python train.py --crop_scale_min=0.8 --num_classes=12 --norm="rmsnorm" --mlp_ratio=2 --head_dim=64 --patch_size=[2, 2] --kernel_size=7 --am_softmax_scale=30 --optimizer="cautious_adamw" --eps=1e-08 --decay_fraction=0.4
Rows from block 11 of a small image embedding model, named by matrix and row number. Rows with one number belong to one neuron. Each number is 500 + 40 x the weight over its row's rms, rounded and kept within 0 to 999. All counts start at 0. Numbers have three digits each. After the name is the row's rms in percent of the matrix's.
After each neuron's rows are labels from the 100 images, of 14848, where the neuron reaches its highest value: "strongest on" is what is common among them. Only what is clearly more common there than usual is listed. The data: gratings and oriented noise at many angles and scales.
# fc1: MLP up (model.blocks.11.mlp.fc1.weight, 384x192), inputs 96-191
# fc2: MLP down (model.blocks.11.mlp.fc2.weight, 192x384, transposed), outputs 96-191

fc1.211 094:462469540453442454538478434474512487479466480485472571529489461558524566495503492530499508534534504539412512446516502479465518546482505539518535463457485492475531483482453462472466519533559544494483512511555528457520458531443449497439574530511455499439452447491472476514508533610463535419
fc2.211 089:571469506404553498508485519516522548487473468496488454488489474455464459478526482451473516481536451510525466531460480543457494460477482509486405532505436484552494543485516574507497520547519486535527522498519461525418557456536531540581424492539546443494514491468541486553449415443530488538
strongest on: stripes at 165 degrees

fc1.215 093:526512568485486471511478526469489522578517499513515447481539485536584414514436516464545527530479471615505461437523527495491450417538487472469450522481438506467467509599539550526540536494449465475476531480503540483498494524509557502563488437498531524548575471546473596476531483498545530510
fc2.215 099:566546513513557494501511515488526481534573482524423480481490503466539481518529491490553467523544565502559494468485453473553536474544475463500573389435520506482564503536493473504513511509517481446523489436503529574510455570479483496477462529511586510448519529448471548501503541526435585512
strongest on: stripes at 75 degrees; very fine

fc1.208 097:530509537476537455486413468477443499504557449497517503530509461548548438527478518522550532545439518598499497465515503470473497427577530487483437531466428518464443559538511512523545530450483441502448483455530543457455403499501541485488455471456413526549489531543482541533561469585534520543
fc2.208 101:462473499532466476483524522477548511477469509552451534503485485506490482464516498516514440542540506468495523454506469486614543523439437445478572460500501457489535458532457518545463512581502574493558549508417421495536515544504468495505573471518589475449513524441441538511489504465457471482
strongest on: stripes at 75 degrees; very fine

fc1.25 112:520507514453511486477541527498551537546524481498461495515556544516514468490539526459512530552586512511509523486533486534472509526563412508478555458479481480452560460492419546451565485481547510424494540474487507516565507545556463533491504457449568495432569481450450514453452501508446534500
fc2.25 095:449476534424493465485521467557560458478532554482505501520450547502504469485515497455467501386488495457539522470514565502461492540443509500490437500504484541569548546461488473569485461502469520451547460487514433495464478485516465526481477461460557451501489488469496444468424576488526519487
strongest on: stripes at 30 degrees; fine; stripes at 150 degrees

fc1.337 075:483495522482501540551457499515463466549509474570509505459493518464457465535517474467506498509515528488487476483483462532510498525539526390509512464468372444472532421498556464455514655484450460424472513486492518543524457444464567529461494549460524512533517495437537541466522568493501511457
fc2.337 113:520500462513430548532484431508455529472555569491541603427509476503413525476557492513501532458465550410476532476496469487424469560511514490536479533481453533489496469515518470477500430482501575556453535497573538492531565537513449492535482468500529536436477452551500508477463533548484522510
strongest on: stripes at 75 degrees

fc1.305 082:512481532487517496498481470512470544526491485486490512530569449575540492509531542526527495496447462584488522487537511537529486443534503387504475533447417524461470520494494531510534623439561457477467508489533528441525422529554539487472497477487427527513490464537496524542565462620545548475
fc2.305 096:510601458484503471485519498512481554546502485533505428520466502483504468488484518411490506481519509504507539565497473524538474490579393538457443514541512577546451564516488525584562518485466450461489554496530529504513523477528511498564476414454520486513536559511498518454554462552560480529
strongest on: stripes at 75 degrees; very fine

fc1.364 091:396500503589458548449492459494468501473448509534525502525477555524493563477539522518538452466549512524519485493549492465542515547442523432535506477523489509458462451522484519533487630481546501486558463522398432514504512540487448483464558498536452517501516465438443457483524508508532431515
fc2.364 110:473515489535553433519565515568476528504468509494509475507559474546519521530419451516492478502505498540478524436522487551576409481483426497442490484533411610521498551500509453551494540498469423515542535514534489454510491493517514496528499452474478526563527497502525558479554506523574494465
strongest on: stripes at 0 degrees; very fine; windowed patch

fc1.73 091:418396488610453532447460451490499531515444483478547554508553573500481579475509527509461449491557534490451498531547506489530506529444499455551506529489486479453466483533492463519516564495498501502527512568497451513556536472466456478508555506538421529496473509516475480487519533544517425499
fc2.73 115:491541486521541420492522485544459511440460497488499533540481477563492491451462491541505474471429503500485529425538479522564448503469494511463484519522455604548501534473507434589483527492477490504530482492542482466477444516496491466490483481482470510560485507485521488484554495514543493507
strongest on: stripes at 0 degrees; very fine

fc1.21 107:514470506488549513528526532511533518565537505460498496459581542478450487557497487458468503511550542498542505508452498554478515506526436529541547460435488507444541469457451516367554492492525481448464564478534533527525458536544552519521481556429536539448549446467494528499486545470435537509
fc2.21 089:464539508468463468482542426563593489499511499541531524489540526472504495467544501481492498449487528474492520518517478478507534521464538514483482511545477532592511472484482451549476425491472517422568503490505452528497446490425533565508473495421478508494465519460548461501484551545501489466
strongest on: stripes at 30 degrees; very fine

fc1.79 080:515497522478539493560501507483525427515437435564547496510481475542553538514473480516511605501449498559540477451476534493535427472502500389515491539405462513448462530533466538460476631464531463493540478496533567447518476525471486580506542454546528572498533478585455509440479492533483575512
fc2.79 088:521604496493495507483513502456487541587517462598425457540530493514496513494485520423482573537470550525496530536509480545509533506555504562518512535507483497515464474500497538495510519458501494442508545481507524522511472513527487540532486523366483508523538550485459511557568449502499463533
strongest on: stripes at 90 degrees; filtered noise

fc1.363 083:424518475633424551481489494482505479509430500564519504524534567489484544517497503514507468472527532490488497509522499458565486545451525392520528485523489471445487391519489500496460667497491500500577469541453482547570530444470478509425570527537480496503505504476476483470488525487498422471
fc2.363 111:461551534545504478497566489553484479472486558543468544505504530547492517431503498529509539509452470455482511481532463540525403510474474529506505514545489578587499547498483469568464486519476555524551504516510477460500489509507443552495523479445468505545486473490495478530544495496542456506
strongest on: stripes at 0 degrees; very fine; windowed patch

fc1.62 103:492434463470463473472413504481550506489456474492489495547551483468465493541459513452477423483472528509489555503479521518542584472467480486480463509518478375539470441528515516530557553507454484489468545539463445475490452484480489463550505457545504509503489507471502601503509516479547516448
fc2.62 087:507501510451494555472521554492570520502398502532441481526520480489491501525515506513484458561545463495496540497461488530505598480475504527535499506486446459515549443457507537457509545471494516477530503509400413499454510530555502466524488532545479476435477530422470492519496518446461439512
strongest on: stripes at 165 degrees; very fine

fc1.130 124:562506507467547567519433529467454496540561445508563568431530449451443446504492469458508478463482598501516442509439447530486512527488504512559483504442487547536474429537527466460542500451465522458546539433536502566505458558510496529567493515449541555481519476434495583516536517461453529555
fc2.130 115:504560524434513512515534437463519516471514472523497530487505413561536468477489532530543529466451502556514517488453485429479485446477535501467481535523434571516463451499491457505467483464478531454553495463464455412530412542468521542509515509398412540512429473472503527513531472553487490496
strongest on: stripes at 30 degrees

fc1.231 100:414517557537498512468519467453406483496481531559484549503477498546448549477494464518506466497532497510435449473583472518501438547453558519484539463525482531415482467518538506541494498527520524547523461544427439521528540495538489482480528504495408491511529453491486487525573501522554427512
fc2.231 114:477537488511505429464464458555477566489475448490553485550533496576498471487464509501507461506464565539479613471553485535536467485522472533455499528492433586469489462496510443531511554440466442419508548520490454465525462530442516498507508466469481556527493495476495532461578537519529517521
strongest on: stripes at 0 degrees; windowed patch; very fine

fc1.148 099:495352524489470459552425420452461458451463532425541509501504466550480550508401493566440515475467495502432483436485538497474524516511550516561481523516488470432542515521448476442475493515502473425454465477530513432491488447549464463475486485534480559529529432516486463437445555459462547547
fc2.148 090:497447485555511491519598511540470547454511526409519529489549457526473539505492497554477537487508479514473559470498498492455529474421534458435496481553448560535505481386522474506456505484500522547450509499536569472482478502460528472502475506519429460506469494522570483533480483533545482450
strongest on: stripes at 60 degrees

fc1.122 091:500539526487556543445453497515438436495543494570514535551528507512457450495503487505537541511515545506452434483527423479490461516521510493510533410495480504454543429587516472504499534474463473487565450493444508545559525484520452630463578512454526467513532425399464524492547574494500478521
fc2.122 081:503506485523469447519600490499487537498502575500490540363513434501571510443520538555505514529470485488494507453501509467469460449435496522475527554555452540518468512454475429494445548502454563499537549508446504429516443561462583533542501470484438489490440567494495548507498467527500447526
strongest on: stripes at 90 degrees; very fine; windowed patch

fc1.164 082:429524465617439559476491516489500484497437509564519504522544571487486550524508512521510465464530523497490494512520492467549484542446532389521522482513490481446498381518490502485460670476507484499593462519440472555562532445484490501429570536538481504510509508470468475459498513486491416478
fc2.164 104:472555533549509470503570502552490484477478562549465518503504532544507518440493509515492538514469468446499522484535468543531424495480454534498499508538487589591501558486493469568472489517481541527549516505506462450485492517518462544497510476441471499533486478488497473537543502494548451497
strongest on: stripes at 0 degrees; very fine; windowed patch

fc1.29 115:534486513468493504507367457497476444473553485525568579521459457463541455513468530547533516484440499531477437503438466455461512432496523514536427539470491447538471500530553460490489492411448512546497443513540474530443446522462442531550498501435493490476448522498539558536463471566524486487
fc2.29 113:455525474430509460513527406556576502489579509505527498521520491582531456470512513495501538419491478479487515492488540513469484467432492507494432503494497586567521548483483453535485465501509503467560490526535414432438462526482484563507523487415539458475457442504524494494457510505550513488
strongest on: stripes at 30 degrees; fine

fc1.255 107:542517521521514498420391507498479538540537488535527495494597486519459447449559498488444517515555485511465502498551425501511537482541535494471510457503476509464513525521541456505569520501443457398451472491532536559529538467498555494512497532485446482491473432457550505513545560471509472530
fc2.255 109:510563494534399516476460500559583515501541514544472477527518611526524514454502507469500570461515461443551512523556512564510511507577472520489471545490500477514492570534465538479504521514567501497412497523624663479496569475490501467491481464503508533534471458547527437479505497433538485482
strongest on: stripes at 75 degrees; very fine

fc1.273 096:538523505483474512561497505537414462447506555516498577441466470425431486555474428490509539500549542463544502492462464478545560529543469419547478505490454494505523531504426480443539531504502557496460467468542540552460485530505430502500481500532560561423463476495514530498467541518469542469
fc2.273 092:496609523506482450503487531520513514482542451552500496497482533496502493475468443481544454496479534476486484472523467487562464550542484509419576459488508544500493526539509463492510495549489507474496505527537639518523516479459503481493514510490544507520491512529527555456534490440507478458
strongest on: stripes at 75 degrees; very fine

fc1.244 099:480531531517462538488483499533492453491505500563478499482530542499453514481516484513537570549550531486470493518516444489484464530490503489530550391517483519487549456550504488488487555525502496467556500519417494533536516505492460659442579556484527526498488424421489473508561573484451452471
fc2.244 102:525542523490516479471578485460487529503513559545469537432500480503523462453503543544498556577483483517496490501494457501442474468481502530490462569574439506551507527452465512501459540506513566541554493473436483479477531467585508565531517465455442460482486528433481497541518418534475463555
strongest on: stripes at 90 degrees; windowed patch; very fine

fc1.45 108:512404482472568479515539523481520514478470415494457478487473493492531524473535469436464438489574469493514456548503464491522577465516485507459534433503476463515571541457496463515526566522540486405505457450483511461479422483546547481410473546532472451462516482452537442549508467554492491515
fc2.45 089:490462478449520490546555492441536537555389440544460481433504443423475506515468536448479482567548500519449485521454447520493570470496500542497535501494452435480515449459478509417462548519486492462568518490391399529495505474531517502545459521553469481474558551446502500509492465491428465506
strongest on: stripes at 165 degrees; fine

fc1.200 077:532472516462535502584516510505523387506400469530574494441470472513573538519455455532507598526467515563565463470450554470548437472501471395478493536410456527486494528502461522454478618495538494510527477473532553466518477520449491556514537463569536563479536498536492523446455508536476551505
fc2.200 094:522611516486499515472487509461481517563518474594412488521476501498503489499504505421526538537468543499507543506467480492529593494557513574508513524507530496513482457492516520505519503473501526429508502460491524528493451547525491531503483579387497508500518514464477515562602481454477475521
strongest on: stripes at 75 degrees; filtered noise

fc1.238 080:471503465544505563535511509528486479477414508545581514518516533537491539600475484594507523472490486512508482483461521526540458526453508364494518524445478524418445452505475516461479651480536483547537481524538522493566516494481485521467515454541510573528517496583489509404441479491525517518
fc2.238 097:500579535513496485463548522517486514494475526571415485500476524515498539427543523452510548534471500486515544504538452527474504482510470623501505536530520551576502518492492485562503454517507533462527546499490506478475468505523453546506504505409468471511492491478464481564580475473521470527
strongest on: stripes at 90 degrees; very fine

fc1.95 096:473510459489469521516525459477550499439431423555516525556562514517500541528478483546504587529535537529457502491500504499486467522476466462485519500503479513494536411479410530426467516455546537538544503512461504464554521545470428651479588465513542534481554461489475519469444478531443484501
fc2.95 101:562544492472487491477532547471518507520498556560450505476473545501502450488529546424480569490450421449504468485522510501452549456519467480506424581526447443592502547494480537498537502486495523485513458465518509523425520449578456551562481436462517394495520519492494489525450428464512502550
strongest on: stripes at 90 degrees; very fine

fc1.54 085:453458459608462515477439505490526520488485427558613561561528537489456505520534533496493468504542561482449495504533463503505484524462513482544506446475415440457476439526535468434501515481495483483543530539461446551558497486438513559468595495480494539482471499511500480470505524560496452470
fc2.54 102:510523566457461513503456490518502466576531474473500459500502475480528514511481546518564544544521448560512503527431541476456519437488503543535554491498569496500448531494536505506517508534509480539474524561486490499496447564428534519539449552540484475447462505495510532567523498426462523449
strongest on: stripes at 0 degrees; windowed patch; fine

fc1.279 095:503503473512462532537529511525521501530585560475469463508489578483534440527547537486490485560576493490537524538506496532498551484577435516534508469469479476457536496464440533455564500532542448459463528498442467486525443496548509524461465536434536509469510531428439457431486510505461515462
fc2.279 105:541538527467509448494549447544549453453499564529454512494487479508492492440513514500473526439477482467506528473483517505536548504459523517525449514538471557621552557458476462606498506505472553470535496501537499465444428504510486509522472477486454451476458485431509461531515558556507522473
strongest on: stripes at 30 degrees; fine; windowed patch